A small image FSQ autoencoder, trained from scratch.
Model: 1.16M parameters, encoder norm batchnorm, encoder depths [3, 3, 3], decoder norm batchnorm, decoder activation silu.
Training: adamw at rate 0.0013, 24900 steps, batches of 128.
Data: trained on views of escape-time and Newton fractals, 72500 training examples.
Rows from block 3 of the encoder of a small image FSQ autoencoder, named by matrix and row number. Each number is 128 + 32 x the weight over its row's rms, rounded and kept within 0 to 255. All counts start at 0. After the name is the row's rms in percent of the matrix's.
After each channel's rows are labels from the 100 images, of 14976, where the channel reaches its highest value: "strongest on" is what is common among them. Only what is clearly more common there than usual is listed. The data: views of escape-time and Newton fractals.
# conv: 3x3 conv (encoder.blocks.3.conv.weight, 64x48x3x3, each kernel summed), inputs 0-47

conv.59 123 [125 189 105 165 122 148 188 117 126 155 143 167 160 183 127 176 184 164 154  92 152 191 111 131 122 163 124 128  97 125 142 120 123 168 145 169 122 128 136 133 124 146 128 124 221 178 122 168]
strongest on: grey

conv.46 048 [101 147 124 103  78 105 153  98 159 157 161 136  72 146 103 149 150 150 116 133 121 138 145 148 138 139  26  92 120 132 148 141 183 161 189 122 169 159 160 124 114 124  96 121  47 141 162 113]
strongest on: pastel; grey

conv.27 123 [114 104 109 123 135 119  35 125  94  87 125 150 152  65 120 104  93 155 139 101  79 100  61 135  98 125 135 158 127  99  75 114 132 162 142 168 131 126  93 105 173 149 113 105  83 169  74 131]
strongest on: grey; Mandelbrot set

conv.5 142 [199 137 124 110 116  82 124 131 177 121 133 108 120 143 128 129 132  54 153 153 121 127 111 129 170 141 133 141 130 167 139 124 127  66 114  54 128 125 129 133 143  71 134 156 143  14 121 143]
strongest on: grey

conv.44 130 [159 124 124 141 106  78 142 135 143 141 129 137  84 150 129 127 133  85 137 128 132 158 133 119 164 133 127 123 117 177 121 140 125  52  73  98 138 129 142 161 133  36 117 150 146  13  97 132]
strongest on: grey; Julia set

conv.22 121 [192 137 142 116 119  91 125 108 195 124 116 109 114 106 132 142 136  63 132 170 122 127  61 122 150 135 135 126 139 147 140 124 132  67 121  52 124 123 131 136 119  70 137 139 141  22 128 147]
strongest on: grey

conv.9 172 [144 129 127 122 137  72 125 130 136 122 133 130 101 126 127 135 136 104 137 125 132 136 131 133 233 130 132 133 128 232 128 127 127  83 113  82 130 131 122 140 127  78 125 204 123  35 118 137]
strongest on: grey

conv.45 135 [196 126 111 136 101  91 134 138 174 126 134 136  88 137 122 129 144  79 137 162 124 142 129 111 149 137 111 120 117 158 133 128 134  66  57  78 140 133 119 145 150  41 127 136 149  22 127 128]
strongest on: grey

conv.58 058 [ 71 125 113 103 118 109 147 145  89 170 161 137 134 170 158 171 125 157 111  22  94 149  93 108 139 103 140 134 137 129 122  93 131 158  80 155  96 160  90 150 164  78 165 151 185 129 142 125]
strongest on: grey